config.yaml
model: "class-conditioned image diffusion model"
arch: "uvit"
targets: ["small cells"]
num_classes: 7
cond_dropout: 0.1
norm: "rmsnorm"
norm_position: "pre"
head_dim: 64
parallel_block: false
patch_size: [4, 4]
init: "lecun_normal"
lr: 0.0011
beta2: 0.999
steps: 28700
batch_size: 256
Rows from block 2, named by matrix and row number. Rows with one number belong to one attention dimension. Each number is 128 + 24 x the weight over its row's rms, rounded and kept within 0 to 255. All counts start at 0. Numbers have three digits each. After the name is the row's rms in percent of the matrix's.
# v: attention value (model.blocks.2.attn.v.weight, 256x256), inputs 0-127
# proj: attention output (model.blocks.2.attn.proj.weight, 256x256, transposed), outputs 0-127
v.42 097:085114082154093167115121137092129104182102153141115128114102127102132112100117144095103111128041102135148111091091167121182132145145153141144123116122139113060100154090152149175133119156099139113164084123116130107119181122131133109131110119121127120131156140134079121134120145164153126130122107155130128130152157133123107127088082151129123137130099121142139097135129104103107159091139
proj.42 084:161122119099149141110122143143129191162106080120166140134130144148132115147080128156135134098130154131117091155152132150095091128135080114143106139133108134160128139142134095089149117095153139114138111147103128114101104118148145120128133118139136097177136144100156137130144130116123125116110124109131118096104139137170165162154112105114123120121166131130098192173137173135136069162126
v.43 094:123103192104124112085099162164106105073124129142134120139131129120123093124119154151099135123152133128117172092116122128157131095165210121119113114091108133126110159145108127120136167112143188131134142133131165167097147126152129113119119116167099099134127087129109154133139114163106140124128087141131188164108175088155134191108103159173111126092093092132137155082108109163137118107130
proj.43 087:151089141117119162108120106136130145173091167108158170152139141137156144141126128116160155147150145148090120146127137091132120166115054135120147146148137155123142127091148094094147137134120102124164075118142104099146155128125174127067145116130120138154122184110114098104140132100125164135151102130120107129162159103108133115180141108136179148113158156128121122138124128070138124161134
v.44 112:163133141136139128143116126120142180109118123116125112118105120179162133180129175121129121148120136127153083178172067154106142139123125134102127130111097125116142108142114154102155109099113144124109132087141074113128091109100125129143153109106112165126124134112124119129125157110090168137105114113132141110117127170111181129076127103149172135104156103144116132147153136129156109089107
proj.44 126:107106113100128159148138126176134149116159120125114117122169084138104099103164126152132117156112091152142153135179139120136088141145148102125143121165123123138117096148103116134127140181156145150088136096139139146138150094159146126129096163149111107115153109127150134141119095137150087132114141126142126154097156131099134121138155124098132123110118180121107084098081137163137128142142
v.45 101:112170127127124095133167106116117165154119145109101090142142158146096160114140133117110110085113122128147126121096094106159160120117127130122081128169115129126123140169151151115113136174152148118150128124122109098124111095103154147173126071120119158130102137147135108123116177075132100109146091150090125128144104138143124100138130128113140129119135133104106136146131076112110136122100
proj.45 103:143117094129113101158087108164133101140166123134116129106132112124111119149102120140129139152144152138174154155152136134153131139103143100119089128103149088105126127105127091160138116132153158120120121111146115203129140140148094148149124173114138119130142077098175114124147074154123121131081100099157133121125112163093150124111139133116141146143116131156153069113129174139147142132104
v.46 095:148145153117124129153120161150135099096124144128120136104133102142144100133113127134167172172119153121194134127183114120143091135108109128135111151084134102133117137196123114073100164142131118120097078107083131085140093120136122131147135132100113122140120125098148153079118110104166169162118164120147148133147134144083121099092111131092126147165132105115152079135117133144125125137106
proj.46 096:121117146165104106092109103106146154124145131131154132141106139114090164135160171111060099097124163129119111119137134130111169134118182116112140098145148141122140111092141175130127080143092139178105163162183162188092139095139131122142122096146127133103108125198072117152112122150134096079094131144116126134155117131141082160142131119125124088101085134132101135125162122156139118090149
v.47 105:148114117101129123124118128148132117108126113117104152116146147101112138129144166140121142147085075156140142131116134159099171126142114099114125134107128161103133122153129099131126165073122128130088170168138099081145130121176168107079105150088107170126115159124124127137131154129116113118134140098155172132122145129129132126095124138154106130123124126138115116152075169128169112155103
proj.47 105:104130151121105142129132104124141103089127123131110140135135142108120118126137109123128107121130147124103157096150121143115109156119186105117119119129092131118124117104163181153125071173119123164131113076150129111144123153102105132151131091121152129124147114113122128136077108132130095117130141139162143134152119134122166117125109159105154111116177160099135109132147114161148152101158
v.48 109:099082142110161157130104150195132093123092110109155114125122148108120154153164128141136109132108095160117133175108104167156129097180098138103122129128103157134111149151073137114123127119091124138116138135133137116120101095129170133103126121138129136095102131110123152127132112126080165130123125137122143123153132135141190182142138093157142120134152126145098153092096130114131111110128
proj.48 117:156129104106150120196146162131107084129102133114146107125136143163118119145144115146129138138172124148090148130102110152130129140148113177124151090113119163159134102102121108131136164155175110127121140109137111110179164133135137112141154141096108148160139095173159094155104140162127114163132151105182094124092125138120095081104105105132120167148154139128141088113156127120154120132143
v.49 103:152178114128100115158136120075135104116104144145110120125122144101135122142110124128144121125105097147094135150097142151110148116193126107097110107139157124162140121117116145166121149139105120102088150159120123154103118100115147149115138137171132155111132114120161150124091146111132135121126129112123120083126094138107138123138123109092097129116162174085088100162095139138108135111034
proj.49 105:129098114127165100117118128172135133134161138114127113163136101155090097082115128138125069132126076113177124118131114124142135125119127166158138143137121163106143135114154143116143112133122155155147149088117123104122109131139127124133131125122141109107138127158142120155118128139141110117134100150073167153123137132118105124139139129138138145116049119123162136116146094102142105141190
v.50 091:094115125125136154123096129140122093143138140128120136143138142098119123132135106138127101141128097121119193129099160109141166147193118131112142131123150126107076146102155133140104118098108119154120176136179128148127179155118154172106116138132116114134145136142143112137133115137156102117116139129111192115147106113152116140200148178130113140110119169126128091119100133108124117144132
proj.50 081:149097107155122117127092122098141134135109124125143152132112091115131130144138084145109113132138135094137116089098144172139112161107166094161138138125144142140117132112113167134159112136111136147089106123106130121130094145129151087132160117109115123148080144109134149141134142139141135153136098156147113093116122136142105154104079086198091164150144118108112162145175097106174143129124
v.51 104:113159098120156137136189139091140181116104095114081134128146126137133137148129128091192101178092149086125140102106111097138121141144114153111165157136147148112188138101139127113139121118120116107149108063134123120133101093112099170128153114111113153102149120109184101129129130134111117195114099110104119114130112138131109112147147106056148131119091145127143097107141127135142155127121
proj.51 110:124146164151148157110151116136110156122134143175098130113118142121130136106105160144090120118109115113147099177130123135139167115125164108160102140152091116158093104149135146113122128150091154137074112135115108132127121106115126148137116156150094112125162125135124131160161118131132156139153162119115116090125136156093128123132110123136118099142116146129124150141136102133132082132102
v.52 100:166132153107105120129156106131117140093175135127123131123140118110122165090101109115127139135112137122115162094162145111111132122122147125151128138144148136146090117092121115147119156113106113137151187155115122125118154155127099096126103141089148127123149108108126141118125144096164144126132181090135080135161093104121151129168107148028148147114136125142134127098118134138096127158142
proj.52 101:096127080149107133113146133111093166139171112132144094176124161088130114159120131110117130149098142132147140105078104142139144154137140114164074175091137110120130094102163194122110105151118117131102103143097122165149107128144118150111125088139146136097120109144102141127102109154112102101124110142115150113114118132131109142096160117148120109135129119139130131158117118157109096123156
v.53 112:128116155127137088058071124169135144108175105106137084138130133130117146134115139152123141113133151106104097120097096155079125089093109136132165118122112125142138117109109128159139113130199108131149133141120168130124116153120116117148116145163144147091098111148162149102085100121149128071143128157161132140134090099147071135149170081117118126134114126121112136139109129123106132140112
proj.53 103:113129124166115129185166118124093120146128125119114137115150116161105091133150149117141140120118128164169185142129126130185125129119140150099079147143180134133148170121138143131112169119097139134128136137140139153161149123133117115125138130104097169164137124127152111125162151106114160120135158116128153121143114124111139140070144123138127177145139156120103084110124123135175145109120
v.54 103:102140090102133159162156126104093103124129150139141154117135130124140130124143138123159117149140112129139112132142126113152112144117125155125130137113148141085102165097124096108103119118120120120183110066121162092145100110120128168146164105113140083140169095137153128111161135154125150122127124112113111138137081128132139092141153147127148125100095135140173139062121156125118141178115
proj.54 105:099151152152119109104132106122124141140123095082105116166133133084160163093099156147115139142116126089132127129096115141131149108113142145146115091134110121139126128184136168143130110123139146143104129151142081159144152160134124140097098144150126136150090143140096091115125153119081095143165117112119109095128145102121097113103138093145119112201148065107118117107081100137133113119081
v.55 099:134100126136163143108130108149150144127136105105096111110150121154115202171119138143122103138115088115109141150125098134143182107085128146115170132109113153125161156145108107086094129130125101163151156108133136116109121099114103195075116150152127158120138137144105132134198103113125146090155143076133145124136123120109127120165141109137109145119123129105140114109117125140146136182124
proj.55 089:122084135121103159166140141137106135108165112132092143144113143129120098078156144129127132137121153142163147126142128110090102153137159114115110138118150145144129140132117137151104110135126150125113131091144116130144160134109151146121096104124133145149154148134139125130096104172149151167143098104150106115137134134124115097109160128150167117129162129150140091120149125152184119073140
v.56 119:140147156101131129163088073128103094149114122129150107114100121069149101129164082128145116102165123138155104097165118147103153132115162139127086126094134132158133133145143143154150149109111171139138137150139120098125113140088151118101123088098108132121164114124087111123114159100118113099155123142132118118105135128149138138132138165167128090074117145129175166114135109105149100127157
proj.56 129:119148094102143114147114149121125138099185116117157112122125138137123120123122117126092157175127080155111173104133141129171094150193087068149109118136090107104126120122136082119161083157157092114108127135120089110113172155134123143098125157151120077109121109133105117138129138141144125162113133108140170150155128115111133098173121163108147113149170087132087125122088152169088136122100
v.57 098:151146153137137128160116141172149206104132131116098111101112102142148109114133132111134118113105163120116123157167136084122127160163104141129119163132138134149188132111144125070100147112134183097110136148161082126145146110151149121127111147134117157121114146126142130174177142105139119136176127163116149101138138124111146132076146133169151129127160158130096122122103090131134111099171
proj.57 079:123108170115130124087103100126102115114132126185110126143131113157159142100171152146117134116134088137104090123192098082113122103120131085127173104145102128128092127119146111139146128113156147130145120141120119118111113119112145146123115128108100117107129099099159108130106075101112114174123101145113078145147142087128143133171091125086170136132104158125124092130138115135104143125089
v.58 101:115141088096133096082119121150145144132124164137150082126128169117118134124112100117106151132160122153141144127165126129143117138123133103146141126132127118184135104168125152128129099105166084127115092180118127106132153119122135030176127085126135123108056121105135125115098186097129126136139130157143142132153133116150136149130127113160087093103084106132125156136097101134091113116148
proj.58 103:173173129121091138146094115117124074134151131096142118136153125136106110137132171119147116126181155139118124098124135143146114122116150137149108059104119132071146127090129092153154110154135097135131152142128152120118131139134108157121111138125156152131098146161128112142157092113133084099137127152115153103142118115109129136114165170122148139146166113139112111141154150125135147143097
v.59 127:133098115126146135154125102125133159083104123121093130104147107132124155118132114116160121093129126106110139150154118121130140099121119133126089151096117114170162115147093128090136134123112142104132128132120113158136126092111131224121105120151134142132145145134095108160184106073170134140148155099134163134166110166101140109170121166154131142117145161120116100145104098140124096142132
proj.59 123:116094154122138118157121122133132141119193126132135133135114124123115127123150109167084097156143078104130115096146111115087131152176124056131162127157144119105125124080169111157140068109162148151101102093148130122115107134104154075118138141105123128094116080111134137155112108135093105138136097151111124151122172086119117150132114127127141112112122135144110119109110120150136116114149
v.60 098:130093148157175144147130144165149187119131091122161134153143141115161142128151102154164145105125169124121119080117153145156088116117089135127130175124109100137104156132064142124128124108132128086168085049125158157129120160119116159101087121134101106134083125134093187128110100119095142122104110128146127175135142092144109105133150119093132158115120125096107123096136151119140139155134
proj.60 091:106104146174118176119164140093092122132134165126126118114099136165091140169105109085094135129158152150117147143133098072126141139111130119150109102113138150129114094109143139132114153162110126121100178157132129147151109131129123149130146135163146127149158139128146093144142164143117163169186141156135109099101111145087131159127106108112124090143140097144137157130121156149150149154127
v.61 109:109132132158141167152147141133127165092124130132083112121141112152148122143106156146118122116142154114114151051101137095137087122125142139141111098134125128169145102113177168137110117116137133113149139131161146188134116126112094121149127123106135132139113137134164102166122140132169113108148107102114086122173161117154141129103074151103151138145151075148135119108141095148132103110128
proj.61 119:145098147113151151115117132155132154168176170147128106160109093115140146107131127106165133153083102138145096152149105143111163114133120140130140164137120094112109124128082107111152132179092133128122148104118136128098142131157167167111121112146126097107177099128081162120148098110119119178110153127097157146091095135081109116134150099105133089127115194108099130155105117140142118127127
v.62 108:119094133127102074125087113134138136137148126129113109135103161116140198139111065142093148166172078158177132139161100142095170118104136153135149113147093163156153136155128090118089128097126130152136105132132127119159116148127138090135123132127118122139180127141180129124126165106155162126154128103146160133132083107117142150196150116090120155109157097068158119123117133145108108124097
proj.62 106:161163089115112120117121153160107101113153133100128115154179117159119096127130202116185119110109124141131146133112130153152117161109141161118134100105147102072118102146099154178132094162145117127129153156124130137145198118086119130098123126132151144137075111139113141081093099127132078109068121102121118113157137133154116117050152119169110158147125133116164124091144121138137140106151
v.63 098:151127143145141132188168152087113158090127164117169153142122106140167159165095150092136130123074161126141100140131115091140082174146109110114125133126113109117080112107125114081147176138116154091154077090093118106116095136182117150101136108093119118129117153124097151132150143101121102108114117118124091121153087151084128119093157092158139096162124149118156129099124141108137159158141
proj.63 093:116159119082112146107135117147152134116093065115104136129112132168095135143117116150103141142107158105117098130167125112132118117088160154151154117133105142120161126138142145133086111152120112165095167117174124168115109141114128113126095162172119086133129106107132115100087148187144145162144163091123128141119148103157164100143130118094114125145121111127075101171165148182130125135157
v.64 098:147140110142109086139075108125136162138163174137151174125149094100105097082087151111145137120139122157150109159125160125123082114126148159119124128144129118154149124126140127137144122117102114135122090133106072095119101100105113099133151142125128160163155154124154089135096150124138137110136124089117127141095077129114107082131130137129098127168091147126132122145136231152109133118151
proj.64 095:107098137105110161110114156143150123131136127147155124110096188176087118143172136150129114113130136121112135138157135157139142098135077107123136147082156071137136156126129097123134108165142151147118113101110180137184121139154121128115147142085113150101111108132163147124159139129125135153143123162100198111144121143107104141164133134140162169100156051142108126134094124093148123129131
v.65 104:114176159112133124105137150104120113130120151117120150154145136118178126139143117100107144126153150129142140102079163117120139125135164114139107103110126132131152125138220145160097132144110170122155111166124078127165150133118110112145095131141137096170114080148178163092100139127142122110136117129133088128119128135173132120119152133099129130109092103124100113146138105141058156111115
proj.65 113:162126128148139111076079094125134144128141114135109076167133077110163129092121162151100123186117087134175123154146116112142137141157146131144152140176113121093144133135078100139164144121114138125119133082158105118135149083102152118105116116126127156085120132121106139126127093127170147134133097123141128143108102123093099107162124120181116124121112142106127116114104123133133135084116
v.66 099:090099138115137149137179163116161089113124105144139141136140148136134159143150102137164151104094149131118095135130115090137148131095159151143134129159083135151158114115128137175129152113143115138168157153155170157123113153187121141128117121144130113126092129087136110141141125140103147119107136146127106125127180103135147152115150145116143128141130093132120129121130072092136137100127
proj.66 116:159170087089139114128091125137117130138122096101153110159126123100130139094110138123127121131133136111170140129091084122134120146131094130138143091101084098127129139155132080099150108132121146131150106110106108108086121135133141118116139117164154101128158153124097143121134155152171086122075087069113146133108109123162134106106157140118098114122139106129145112122150149126138134164105